{
  "encoder_arch": "vit",
  "encoder_inner_norm": false,
  "encoder_positions": "learned"
}
Rows from block 4 of the encoder of a small masked spectrogram model, named by matrix and row number. Rows with one number belong to one neuron. Each number is 500 + 50 x the weight over its row's rms, rounded and kept within 0 to 999. All counts start at 0. Numbers have three digits each.
After each neuron's rows are labels from the 100 clips, of 14976, where the neuron reaches its largest size: "strongest on" is what is common among them. Only what is clearly more common there than usual is listed. The data: single English command words and digits, spoken by a formant synthesiser in many voices. In brackets: how many of the 100, against the usual share in percent.
# gate: MLP gate (encoder.blocks.4.mlp.gate.weight, 512x192), inputs 96-191
# fc1: MLP up (encoder.blocks.4.mlp.fc1.weight, 512x192), inputs 96-191
# fc2: MLP down (encoder.blocks.4.mlp.fc2.weight, 192x512, transposed), outputs 96-191

gate.445:586457501499488473485541575516485454486394384478511531514518512488466441559546535520514438519483531489451511495591468596464521486560533481547496480567495588516516503526465498515496474492483498590604524510509520501469517511386452546520514375477479438464560462498549480532633519474499506570
fc1.445:426541527457527531496445428453489467472446509574643487478480566498539526498344518530532571435540501541517474470530503379464429494486508431429443511533435503466498585462446492476505544491485459545488475438528488571475447659455517486463466516478483501454521447520491480575525468471583477497
fc2.445:471502539521469414478481511494505456470546535548517463543550454565475527497431482393531498470467559474447540434502467515554492443521545552572565510494463353494491548487415471455547525503612510465555490575496487396523532441487452462575576426581521443530492612495512567491504567413516520495
strongest on: /ɔ/ (82 vs 9.8); /f/ (57 vs 11.9); /ɹ/ (35 vs 15.8)

gate.284:505491491395505475537555477429492462589604518508528542524545486521486446477455559472404534455537448549524549553488502476514486496442511518459397410500520443535582528540454489493516552656512479549499459582407435534507395584413493531561503556489376466516517552466475443515475442547475468506
fc1.284:471446473476538470526523502468437539506562478465479621521507567432495425468380517506389553489510433529553516540547467424400434500369573520497437476507537519517506534487428555453522508587472480501480524565442521540406489579466495560563534594464386488479487550517440498505460458473473522507
fc2.284:506507539501536497517549482521508503413421571490444395530414549479479514474600420562533494557523561469465416481509609480503508559578468463439616621554482448593461484493616425528484478426525532478529539424520457522501553481575493476418452387550512549493469435522487525501497598500465494497
strongest on: /t/ (66 vs 22.5); /s/ (42 vs 20.1)

gate.219:472554512545606538560456522489481446504372522516545433551496400493531522588486413490586566493508480542468378516484607537472531467580512478455490423578511577479515495540548473523473525526481560579464555442525490529429481491507543494433499540490534502532604431490459545539602452496483511496
fc1.219:486524484477468559513534539463529356427538519432496465551533502503468489473583477524447486540492569512515499556490508556543451482402479536569492591430489384425474552498479432468475456462521462449485497556481481536512516560485437502480455478471514550560489478531513496512435546483510533588
fc2.219:632535427486439492499528486453495522574463445464474478534488537582468448517597449591525554470571432570511577585561427447481393548563531466459478509431506576526534583487594540490430398502493481433540506444497546513532555485530438504496490445465508584537482427568495518429518533421502508518
strongest on: /ɔ/ (79 vs 9.8); voice: deep voice (73 vs 24.2); /f/ (63 vs 11.9); /ɹ/ (55 vs 15.8)

gate.467:591557438437540475494513399437537524571628516443454593520569443516407456442519555476488475543489505489521449553557444548525465507468524487502503560450558492484540459515554549420506570529516448539499458507578477513436491552518518534597525454455480539505519483513504471426464537428548439567
fc1.467:479475415562529639467581463539493517446545473600492483438554492531455453517451611567512583414521521506466484450589518428523571479584516559480531423541524474390522544496471469464502503458494534467573503504422443498523529469465428510406572546547522555491555496453422531577545546549542450542
fc2.467:486499535566500538495379504595372442438510521452446505513450469438439566533534377420545497571546523559415444543503495489436513461518538510506528411469539447482533533510479519568493453494531598496499552532474536559590499530556463611444512460565525504477519500478477546444523502446512534530
strongest on: /t/ (55 vs 22.5); /s/ (54 vs 20.1); /k/ (36 vs 16)

gate.293:557520537540506481494524446534444532504633529543486493540535453563477528465463567540506460448544555477568551578554470409468519521501503543499504447532512461494579456576412483445562519548490462522537434602598430488393484472473522532492410460477473466490538601467536498472434482479491487456
fc1.293:478476488427523518459430588468511487537437453397476492479449507528591504511675412453457472546509457505492435462414537578544540503474498474439495499446546492483495525554565489557514444503544616586477521511447527567566564501581485447488582494507453546515463513559482535436534518481500598470
fc2.293:627549531399455507567551384494519492559566498476609491569507582627525521504442558580506542453543553483622506521561453435479530616529527505440436420482488492525492437473470498482443541497504472521467460511534429568459539449512548497474487453410527458504482630465592474462510472483466557443
strongest on: reverberation (65 vs 34.3)

gate.94:486435540447579559526564517462461421471465477508583559470508451497510537524491570413537415526505569465546463523497571562494498456523520493457545379522491546544463545522431458493476533576502479558545461545488565491489547574510465558444487455466568447480544503502491495480513479438600496489
fc1.94:487513465437523525481558566585406504438442461453531540490505494519487467505468442423499401529478523465499577475473492483456544407551495453494492439549476568535461524493532517516456503486474500562557490560514569566498458524531451529449501520554543427505520492447589522512624384499528465517
fc2.94:554457480567526455460535499424581463528486464493564439516584486560512586496460510513472476526538560446498455507493573510437433532515429618549515512516442550581439495429496454444547457486520448474487444512494583462543506490505469407528443532497553429492370583513533502364488560457429563394
strongest on: /ɔ/ (76 vs 9.8); /f/ (60 vs 11.9); /ɹ/ (41 vs 15.8); /w/ (27 vs 5.9)

gate.507:519547569425449486546446473511495491486516533541538564571489480560464451528496517487371499538497411479476519478486477513493501493502559559485500414611532418498534545460446502558482492574552516512489421632509443526464441510414557492566433573481370398523542491459527531538506530537452447438
fc1.507:476557581448472510522512419526504469494480502525552580496478458547435436566533504510459501435552443464491424491511548505526499555576496495447470462654494456517524552526471491505512469519561529568455431575414399543478402529493505519582465535541330394456552486460475490521572533494482424454
fc2.507:460443466545589512482548590466396495433475506477431443532374550388551541450440461532515546499480552510513460513566561390440533478458508407491514525431538574549464498540543477481460524516440519410541589372523513504425559548514459572413529451498549558498448469537463477486483514454517540600
strongest on: /t/ (60 vs 22.5)

gate.125:576467433503479517484459459542509527445545398570465472573478497450489540528468433574430451487458536505470537531522439522477434534472519463535529521462529472484490426447527501536536404489507437566505495549574484519437547563569573525429473462484462520462476493526615500500495499547471610554
fc1.125:434515509596543517489555572504477528567502484473515480505588573462505518554482493560565500500597485540502455475479495571382512516600483528484491518522527516499479470486530518538434458538457465472549538528425569569534481454503562511463539563447607490570516458407497533535576479523507526449
fc2.125:577537440539542466524388551503519560560461438415457504592531555435516490598548460529460509468463401510492508537517459487520503600507506423423470530444560410479543405491501573560540503430515548530521554472500485518476501540609563505488535533531427565480472471527485518497554538458419528489
strongest on: /ɔ/ (37 vs 9.8); /ɝ/ (36 vs 15.7)

gate.122:488527553550512468572493517492420409501563406524514460543508446514405537582461524439521483407513516587443467483501430499516567437434637505537438434519549465390613475502479494532507534594554568461520549482439510534542421439440499594509558503539459439486620585448501492495529449433568489555
fc1.122:515404484483430551490454441507606541510446561520529504453456513525550446480561404613543492538465509439585550489431570469521473578579446486435542546470485468576402537483556499470515462441485452537477451494542481481437525560510537458534442536474573538502453415522575490471447588501384482470
fc2.122:508543515495473469534551493447363401512541425469522473528479467510445498502436545434519438418569489541471535508543482555527574402481563550480459377494511461420503470542474520554511527577576608478585574546404518448617426496480483574487556464526523453541548570459436531511549439520605556532
strongest on: reverberation (99 vs 34.3)

gate.204:531478533490494479555503516501540476559505482521558439495473566485442580480551530560553605421531507517493542543468537490507591499475528434429522602448439436511558457537489402505532536547510510472525534468478531571585421522436445546486520499541529429491604473415504519521497484489514514519
fc1.204:531622418569433428452552519499501518466514385463503523489501449528483457533393548438509451509477506460434528555555459597568436439460532488547418490486498510518466463500470563497497525456516574502613563490535570499525499459453557456517508533547425538366436453502493475494539566531551493541
fc2.204:499415588453559417518520497559472542574521598527563451502467487464507618539526411494513513494513538429429458461474521508518468527532476413527505547481553531543464550454422466490491526538488511434476552427556418551404512510502431488439478511506499498471472482498539488473505565566511437518
strongest on: /t/ (46 vs 22.5); /ɪ/ (27 vs 8.1)

gate.236:575513369562467514548486482440498446425531485567422526586459464544554518475560518510494419578495493472467526571459432459547518528523506464527457613410451588529494472468413607428527632469464445406548519435524464495500568462489583514569560430488547588558480466525517531488513498498491487421
fc1.236:442574578402562397537494536486550427558456464525562343516467511458567499589501504475485496496441515491535524467495544554529505381467627524530561480545493432394542491542530477549383463508506521545397556423500481511449503528369503525612531394443479509461578509571550457442459428520516541565
fc2.236:500531406496486485526553397443531435491545469648518475507560426501531498462432509437515547450556510439505524477540520527520463381528538516617429551505483450513484478534531539479439441513448474537468537390440539475460488509390448478477495503474534511545462424557499485443501459550522487504
strongest on: /t/ (47 vs 22.5)

gate.294:450553476498452493491495531481392389453520445561455498589479523483470480547492495421521469516530542491406608607511537578507574372507518517549492504500388496451496517569481495566398513493551615468528536560464532405541447527466481567549529449491497443483530544481532553558490420547576486480
fc1.294:510460522566588518473511468504441501420533426574527505487501512457490489497522552449456439467520550479495536499548536416516533482486484553435568412559507564432569532511412475490488484477516471503539475522542456509453498467486389532508504564514459421477491529578380480500624555516527584443
fc2.294:501462487573597533582394544449556532601559521454597437481550491550507508569412555534456476508507506515544492540434480449524466568428515502485589447537559491554522454460541450518538556605457460436440470487491485461541515456482526476479500495541464522506546542462539531478512478542455471491
strongest on: reverberation (100 vs 34.3)

gate.458:572416487513501522457456454496575581529573478536573469463527512503593596469456526511516519430513463525400633536514497573504536476546475492559462545405429564458500385488485501436550562580483469452549502444580462452546507452492494543516522572465563506498495450530541632468517440497583514467
fc1.458:539423461536406540450502457432500495437522492501515488558397484478613510450425428505531512494534496536465570606528558513477520441582454480524396560390404547467486486522484504483444516496474463419629502424514540475551508534420445576481568597454553549494450451517463515499584525579514534500
fc2.458:424497577451515475545580539496388417484441518550466515539473499489464492541499507432485522512529510471526463470530494497542489525484528518430448417622565437486507652510488522551489435463538551570444475595369583504467480459487508497519464511515364474476588573437460477512424509470444497474
strongest on: /k/ (35 vs 16)

gate.398:550380550490460510536503469504538541541479503534558453469537566578578558434487455543484519464576540461486522567458565526549448603500481483505451571457541506557390525508523449416535461551499559504511471480463478467401563496449481478492552448484583514516498455540483587469399558559496486430
fc1.398:459588363491539426432498575452451523510466445437468526580432423491466458572463476408402525551409394522511496502529466523482507428479574575494491423545463503462515459479458528573479463460521509517423555532550533551525525447527535464554582643530412529541479532513465518475520458461467589558
fc2.398:530452544548483478455495558502568467577502448440512564492536521491532484490458504453526528485498453507548537488462447564480568478499499529564403485492517439429520491448468526478547453457488486487416555487459545423473483462470614542528673557531511542455566560530496539452525533507514578489
strongest on: /t/ (84 vs 22.5)

gate.137:469586510501565535468543560457502616579498542548474388553491419477578480582493454437512521449500583481445485532497488418485491539541443497447423506510554613452508506492523461565531523523527499510424500466530530477465536405499552479450536561508512521460453487399455528537507424510505599541
fc1.137:473468448566556593507537508568456527367475469555489527515419451502489534439561548544547523432495567449518402547625588431554537503502491582488427552564413447501494453483465473417515512493489528519403500477460418501440529381418501469456482486570515562489563547487496482507453483563512423596
fc2.137:518442576533448454401610495492479496483520479557551501527517512411515539430454568488468470442481449521483447449544565544491454463515496485480462567536470555573419489506461452510551489426470423682542509501472514493485503532374495496477517537471501488428454509483555521456498511632496439406
strongest on: /k/ (35 vs 16); /ə/ (26 vs 9.7)

gate.228:501402520507483496568526431563442516453500477542505498476456496454524507520450454517487529439611460456561475492526500510496488527417499528495521551462589507472356479526521567496526463544419535440480461472393499502456528521559448548451485485439540457560529560558460532511411462455550551489
fc1.228:509490480447471407441540518548534547542510474472443538487526495573459564509480512415561416563467438455455562432438342609552491487512509525612480476513431541408460475439439670544505502437581487504472547532518496416556552466557488473547423596470541519469468483536481548534508442483536520417
fc2.228:556472485544476642453532466487482455454498511470466441544433526394518460465560487513502589560524624516490475567534679436447550447561428501483524492493453475587518544633557426503480502499502577519484503516521505423446507569443576537466566380555515517521495496472495461502470572526487521569
strongest on: reverberation (99 vs 34.3); /t/ (47 vs 22.5)

gate.135:520446488487487413444482511451496503510473512432375547502429456519501395527436399459510603559417417522559440468598493491454464418615521498537549528559464492521487555563516478476564452440555498571441543501634545476405571477525475490501528445536493535551495502497484557499438622437442527545
fc1.135:430527454512408530521471545431438544500525521691476423564466572518525569423509454526434500476539471539508580492472518436543575509534593538450501578429507512536502422579543484552433531476475475504618451547495494575519511487490512491516494496393520496521465438461507491495482421573498507458
fc2.135:425482457545467484538507551489434572493525547569388545500427539536359536499500425535531480456521490492555399437509478462559497486477566460456561583503573444497534445468471548469470554494538550554635539478523421566444580414495433526428496437471551526509535469455498571619512564495457469512
strongest on: /ɔ/ (41 vs 9.8)

gate.131:384541548551509499465540525501505545382551521492428475483481516518507515469520446490490405521509458531504496460399539480448600444506528554521551478459561449467509439468489490484467529541510548490469602536544479484506477510500537536500522568442552469525528392436459548482475491493439460487
fc1.131:530494456548450482445505597410452460528516445556499575514457512610487478371510425474568444481622427525545492527452483471566501485591460470543409583432449500487480531533577490523475483520568525468513533468468530498610486521534435526558523448452582504542564460473510515331508477624542456427
fc2.131:484497432529550461483425552544612426549470555378499494507501528403507536498471513519529512576443524530469454584485500493496449533496472475578503609537402533519544450411508518445516466451516353552458605478474455555600529494415618435483493423500464527507511423480485480489528503515432503513
strongest on: reverberation (99 vs 34.3)

gate.86:525408528587529572562556528597454524326498527566495590457473504491402453483460523546532530405456447516560532504574527435461466455567481575518494566554519556549474531497605480474436453480474482470551445573521506490499503495494443554457396493540501426476541564475474463496497510454480396545
fc1.86:535507552493476520462538553473474523424475557477479485590429512387531444567541423495467550555482544508555462516531518495566557501474540530370532520490626479464533529542574438515566463536589508552609533537513516580560484507521467529605400468485496476510516616525458498507444498404489581417
fc2.86:506424583438531383545544567545443572611470537424484466482519484456474502509553479446532460567491421516483525555474531483541482478477512581527478501525503479512472444506545508525539428527574525440503567526451520486534560403479547530464575542532489504461450592538430569518442495529469623533
strongest on: /t/ (45 vs 22.5)